Rows from block 13 of the encoder, named by matrix and row number. Rows with one number belong to one attention dimension. Each number is 500 + 40 x the weight over its row's rms, rounded and kept within 0 to 999. All counts start at 0. Numbers have three digits each. After the name is the row's rms in percent of the matrix's.
# v: attention value (encoder.blocks.13.attn.v.weight, 128x128), inputs 0-127
# proj: attention output (encoder.blocks.13.attn.proj.weight, 128x128, transposed), outputs 0-127
v.93 104:496450554502485516439480554503542464494484499563512522517532478503455483545531497493522515489450559530482476498409452469418557433546490533517535539538451528424510492470568515499450542534578566530467445547486502480563481533502538504481482472452431482496563529548532535491497453497507534457533492539546512462502465540416449479493454449440575519538526421485437527542483538501496593434454
proj.93 106:498578472475462448614462449541471586507546523472502501463455493486584483471478502488528474559550475470521500502524556484606475549452491493471467474487536464553490479506503503541515428448491475453514531493526506536423491489499467456556487534529522489527407454510425483502542519423524456514467527475437518515472479506544553557514534528537465487465450611504536477455541474520524426505548
v.94 089:427572564484529556565615519502520513465435476461405450448502482411532475552482488487506444496497492489484481460432490583510516473546460459525549539499570419486472509575449479493519543522520527530537489554589501537488505474523489415477505516558526505511476516490523501469446534469505471466528555512497499494482446462500511529480470559525550554526455538424545512501493448468561473487520
proj.94 080:555480463498449422485422470493511505499562515514560483532475515547501459465556532519509613540483507550538552523578509403455444468512535559522478482458448586524536478459549505528492474445469438491462492448423507450467472506515535565513463533471453459461473501506463462476496498480487517486460508533497501529469538508506506416523523441496413482523544512583438427469554497482443513512502
v.95 097:394575451550487465529472510483514597561466480513516513445468528500542461564459433522499435450503456563438501479506537519554451471473563460440460471539463495557487532514506470423501457534522502434503542509538501483524464508517462542586596548467489490532491517502532541469494460510525532540444422497550480508525499515502485487476512489466439555504508502451490449558430481496505443549569
proj.95 089:623421556431540489482523494501432426491485576448487498487469450478451536469488547491503496498512483464547497530508458480430537569502422540504490466448521492462438454478474578529475506459463523512472442510494558556496482503532488455466438491535464475462464522470506486540486564480487449446559584509446532492459483454458504468498471514506491465459434509517494539445564442521507563470427
v.96 098:530484479501483503513568501543367485551488514590504473504518488496545539576493487481506531545516571439482481458474540490474505492530455482513570534564490592456519393558455467483518477471443562508505481460550503501462519476498554474470520483517562532543489488489541503422512483509452479447489502513445535494492467497490390472463483538520458577446458485517560547478502462439478531551445
proj.96 096:468491514431518517491437501509576538478523511448465585519486502471494449441494520529533533492480455552497545535525450482519490477500571531539439562427528421526487596446529530527484508504538506547515557515476472477553474574530463538516524566450511494492484566534456502551469522531562534493497513518501515516527551469551595524498525441446545422563526505478456474520491527599474519495587
v.97 093:491490490470532471479472569496504512404505559448540497550429499472549545472545522476472559552514508465532496502596517561467517504444419438580554479485499465510472477460537457579505542511472517481515537508499479533551524455406542525431506458577578474463469536513431485541444503510545519434515466509492464470530501426529527478474522545547510472488483451519500517503419558540467459503459
proj.97 097:492562518570487553515548495514532488521510438537472515542560556559439548538512500543526464495478479484523508540430482520549475462568554521474542520502469580518572590534446515444518512468465481576502485480466503449460570551577510515547447539482507563547544471533561471439589499496480516594447543502510539534499462557538466526564514519450495547497546529542521472499511500522481502553518
v.98 093:559554540427546465486508513477543462485543443440487556495473496489471483517520505546470448483528448474533526543518525577433535449518534480553552510522543578572580466594484485505465599496517484461482484527506492527569480485468516445461520515531459396463487502488465540400499553435517480459553480442505489490462440507484495550491475500478530497525517458549577536482528448537481526501456
proj.98 097:442483462560428524522461464569505543532481511600551468525545524537497516527573508446545559518490577575528525461462496442572466491506513515491462519502463472485434537425548529506537413487467552522495496504485498535428546534569508552591461524467521540554487506566512428534496463511502518541437526585486507457570556505546503464514520519499486527511525506481455486519484536511538461512554
v.99 085:510474482498452448543511438520542547385504524508500504432604452578539519560478514500525414522511551500458505480503568517429487572528478458434552605533528515531539486507460523484487455518471498502496514540539499536476419516556462471542534475515506580492501532446414494464469475455473460531470508514514474581464538522522543481505519428508449499494471465492522446524472562498528478453501
proj.99 090:487519546521508528484472547479483446577493487469486510568380559436484473449491486540476599487484422498546486525527443468550504429508511534546497388447462476448506524500559481483535548480501487539525502441468497452494552496441545507440469533516468448504505478555588501544531527563488538468490476454519520484513433483490509481571509571515483474544550528502451490459508446538466536563491
v.100 090:511458457537495520473452479499472418508570451447552494471557482549546487496538488463524460475536614515498580513499480453437527495521477499514533507538533527418582520490501470442500529459523493489516551534488446462628505495500508506469500472481473501555446446552526508508479473565454484518468414499528556523509463481512500403528505492616450527476553491509423484463484510483451522481480
proj.100 086:468480516482532477490549544525522527472420528568474499560430455469459530542515525585488527496467386461455473505472512577591448499529512511504528501514482485546460500467470492521509521538460492540504467468512517524408506483481506503495495526483543527448560513508494531526554540424492487503537525464517412440524562484496470596484538547401545425561539452455544486550453514521527449502521
v.101 082:478489541577467565554464495432498466507473513487505485469543486544510510471513483546532577474561558534471478550537490388493598516501483479524619453432537499499468478547538490517528491501440545506539542484467543504461543540452497549444443528572494486424550505503510540543421468457474410493492529450485476463503522550455489484418508477531473473507508509445507539486520460432498488486469
proj.101 084:494513430402550417511481492581530541510538492512496449523475469464497484501541518486495494552443511465533507455454500611496403504520497538490418541542484504475574532464465500468488482513556435450479485515552444457494427449523552449503497434435516512543458468507458468446578477501536565493523450548539431484529509497491470510550520483510490493496482502571473469457473587542467529500525
v.102 094:543461497459536506515487541544560519453532535560552458618433502482481504499469541515477513511519451457478464585547559526506487518513443461417554462483527486574459516517485491514497468543518459502399501502472568475460554572537529560538547519507415548446514464473443477495466451435510495518466516493539412506479496454515585486470508477490524530504432479477516459537449496559537490493480
proj.102 092:492535496552467477509456485429433470519455489410478515412544501499462529483512443481535468484459575507575543462447488509452526494470505544588481491489531489404574483524495542529528485503490510479570469494523472531501491444517451459436457431582563477517543534497569498505525534566508502518523469554454564517491488562460506484589500507517453440469526511545471586459518535451479518507516
v.103 096:502498513540545509459463539451479432450551459481543556491490474542525474503537526535441478518552531469510579467542457478538461539539481465506455538510510491486547548432393481498510557538562392504497506545514445468538527493513490593465497441417464500525512492485492402490476492489537518525485439534522487513475504480457584486545586471527488493443505457585455522571453539517510493479484
proj.103 087:507473503513479530494561498487527508556421497525509452535473527512511515510515483506536498445451513512475430585498524562406468462471471517507584412522536544531526436573585528437499476480468555522531505491473535529458504513460553441514518482593524547485551496509470575504577535471471516510532542457537481451566499545478462535496490561507450442492545518405571524459492519485538480476448
v.104 096:567396478536452439552502499462471533489445573514466494493578452485491557522512485514520443539490494455536533489484527550410482531554523503508462565465519470544521509501482565467517492482437545549504485449520515480482505497465499467448549477376487552510416483509518466544523508552506418583515539541472500472426486575473481528525482478522453541438472513528511493471583535456495542525508
proj.104 097:437538544478529559431557533502518450549569487482519558519426521468509411457469501503474557455512470528449459510478486478575535470471473554490547455522496470432504531465527424513490518480586450514516519528487447472553537495495487538520452513595495452508567548524467519487456519470452593404440473475507505534543511405517486486500507518478527482572529509467455483541426481499473503512520
v.105 094:491430488558490502554503475538508498472503467457559589479473531567482452518511539529444474500513525516482507501442497454438538484467515559501506513536532561519511532522529515488462550492522547497437468509518621543580499540511477598486440536467437446475415437490491569476502484401518445550496481460615502450514455519486531450547467462503491503510557448502461487478485497527513484505456
proj.105 096:479547514422509496434511543475511534524470511529447435512531452425536500490486501445495482502485530487493466493521526471544444519525452448504493503451491439456509462459512517505487432488483469484540527492431368479436506419514550387504528430541533498518583504519523437535459479575466569426488518541387504491449510456475484487440508495470515483494411520476524506482496505498477526467489
v.106 084:531546442482510489518474537468508456456502529412443478534571441442497493464504496472574510440503451562541519530546474516501464591522467485504465501514484512502574536439474486424495459492597483551560460500520489446489547496534559508530393498487561454453466440474484467474531449465523536484538498546521506568498432542465551500526477488563555501429530502456433452507489498530507494445522
proj.106 081:466504579542519527442541517451496471485530486510534484555409576551505480490485479507391472545506518436460501494493527544492494435521496545451545475494470510492431486531517535546487552518450477520448503533487501488475480452474468492437618489464465578491585515544534483516473538549442477575431483442496531452477517475540490486487575533453414545528506456544540485479473532437472495525469
v.107 094:557446516491499553428469542494511496483552517542482630504458485462468507482443486510478494511479468495435433536528504559506499423511540484545482458475511519444557585504540494527464463465513481517474470440533485428540510517585506551495514458530542482581494447519605471561575476512549494503497490468485467433484494404493523470526561512443471458475535468559497519468523473516460513451450
proj.107 092:500569477538510496561549498514533489524449485511535370519580511568551519571541478531535509507501544489583533494471518473475486578484445530463532500529523499544472430524466515526546514603463532518515523560469488562460500502443497462477452525507471497493543547496455519487478560481487526481534544538545546562583534591548454561517468527578531500570490520439528509501468507477535495513525
v.108 093:489476488529545519539535516494495472488533488433538469473424504484571469559509553534471478472530466484459523483548468582464453506466470485558476511573627460491454494485494496512521475462483542533489462521471520479607480485493512515474551477469545515520523487543463427530506474585545506432473498527527538506485373431447543488498565512489564540485581499491468514474436534491451441466473
proj.108 096:491480480513450500407433520482535477477481504533480560506585463539405563433565442526555507529478545483546469520425533439500539456528472487443563522463440521536575506477504492474508520514501445488464544492488441530459575509514502492551413509558508537425545466454522495445503535428475464561502499509465461495503574526535479503504448473529450432467446484524535463492514466512565501503511
v.109 099:461458462470524428486497554482566499478511464493466556475466489527506471539465501426481537528569524555476516563478497476567535476500457451494484513581548558438473523539453494565447458587562488486469497530472480528440513504509498570459491557559454463448465480496498511407549512445546541479492417484551475485453453505478555457564533523456507474563496563533475540409479524487519484523505
proj.109 096:546492475535472524511478486488418531517456519545513457498521480470467517497507515501466420491455511492505488466531521497450452502460486554435481478432456438593484427468529540435567473421404506445443479474506504495553467499537475406571510457474474470535498530491527458603438463516446479496467560537410517492492497492481489473479474472537478506388449426490517482512516448514512494476487
v.110 099:427576459510522463544502545488530448558458461569555413558542498565533482525505503551484564514508505497485463485490509495549528493581507463521476478587509473502523509538406547472535493552499492425483458499455494453543488479517459520494524471554524471471548471508454446514529504463412469438547424450507508553483474577523491472441431465483532473545513488531525562466545530460443468476548
proj.110 101:531414487445507508449476482480414509444503527461442586483437500438485539489460484420502385466514520489482529509511480520469509512456500487405521531464482483531487469458541474471460484442474511549476537512544507586474536542506527513541542531431461547514436549525533548433456488506564500571459546489468533410474470451499471517506561514488510521444489483468491489485425456525551480530449
v.111 085:435490450542527487504451482553538551535502511516525487517590527504541546477503580545438478515403537478495548505519551526520427458486451473437444507523471491514491511489522578491514498505433554464454473475566479468533463484439456446469513517465538489485498500470460545537418505550486493501510476528513506545508443570536540476566476415465486510473457523415553426581461576525498496507537
proj.111 088:559529547505453575457517532411449433494526501469496553486408495458432439511490469470488535482549394471484439506466442484501542516543534510546554504458518504491525507513457423476502490505569391569594566487448503476492566516562532544477486478533473546489517483538532452467532511475484522491464491470472520517486517440472490506480543579511444488515510517567442505483466442458488513510508
v.112 081:430542509513503535516532413487510566504536503491497534451483441592528428461509544541490451562496505485478474453457515426545448465523525510484500537532466500489434480504489533463573518505546550568466486455541532509541393443527468530449497496511585474538527498455465580455434437490561522511611484497499517500478475498422503454500551536509474535558472555497480532516469533463520518517480
proj.112 080:540449468486532491469467580525510449499464491522502474523482556457471552518475496414464517467517460538502502542541469515466497528504451433509465485464498524539493466481530472576437528485453403404479524546441469492466578531464525466543521494439452536496482495496530434551613550502459459485365495478497467475528486521509467557479460476508510472454470433506501455472541478543526505438454
v.113 095:456502569459558455478530524423558438493563423448477453528484525459474464390532478529510449462570479487475486522587547491560503530467546439529545449477542482508446532521456524459536447507566513483528500549541518445503549476513470563507457526559472483440486481476428441476525515441513517521486595484477519490475532470543571502503543483520520466530549517500498546542554523469476448494466
proj.113 093:478509399530483552498509471546444516499448536515533496502495480564486565589531537438519525484431539522528497504424498527416473458529448479468477487524513538531543460492529499535487556483440477493445482457456460536517507502504538447485493441448541553518528536485513541515503474525476484543503397481558420462531432537390462471506484493530465488443468474528531469472436505538579550476434
v.114 094:537488459478480491509414480486477446476519456471538483593539499538551531484453493410492569510494443562570489533554515465521443507516440478515485440518515600539528513419443509505527510531505477493479504484517442439458574527486516568446516465464531496468513457518507440524458479493550482507545445552435451521550506580458556487474546527565437466474454476440492538452508505541502540471523
proj.114 090:476499534577574547460556534481500537508499540494500478458446492501459500475554528586464415478477532413468504534449460580475551525532544503474547545529502423431488522537556510489510519487470472513548516518510533542532481492514496488491522512541525564476501561493509555486554502497454487516433481433593570470480482441545464523513506522448561533535576475546507436557439539447482453556476
v.115 097:539443476432510507450520556498568484541532541447526445578514487495479542471488543495569459525489449516473494562511499485489477480538449495553529500441507536526472502469501481499437488452544504535542461603447469451482563517585483457485472447492451547480508444501453432530522516539497511533515500498511459487542529489434544454533501439530509522504525480554530465506575521550510485439344
proj.115 105:469527507627454538574457440505461473440471461543509531471499503507508515505538497577504528442541554451601494519458470555514550508501512421509474488556526486463555521534513488477564503595458542485476530433515539542495498486432534537517465509541560501529519507498535505478513479480520483472525458451515487498506444500542503540511515545500514461418511511425516553496427484467546482522631
v.116 086:526470534521511415493526478514508512491490503469502495465480546486464509539531543604526439497507485456543490505455472540497548517578524501449526433459449435494458559391550437456546536505528511431426490481468490488524489604534526508575496525503425567528516429517535518513523544499532441532451490486465426544486483503442531491473432486465513583555440507503478505482478491546488552530524
proj.116 088:484557440426506514518462507455526525548510475516498475520512443465531506472461473440514541489500543554475495469572538453513436493454475498543488541539553563485563477564476604547422468520482461540601469533574503526448469369486474537450510465518566439470489522482492548487503472516476531463534500567514526492499565528509442547509577530526498435459488518485499504502518494457521449455506
v.117 089:512506479467564485540446431495510443509527502421550480505455487493536500478462504522482480533525477510452488543491520560544542497465442450514517476519641527526520529519428558532515486580438567501444496548515445503452557535525538499472552493532464499476495536540513356505456499439519517530479464426539484476470443495509579535525605511492525505492502514535492482486462460510470531548517
proj.117 090:537496524559440518452508583556520524515454473532499504489558527582476498532569487495529444444461542475558551467507557474471454502490546559499433494519435478490463494504544418473529537476490453450507497440439571557513441447465468476531447477523529484542514441471525606493524497561517499506496524547524530525517542513540438447524392457566458457501505460504532508527507527484562469472480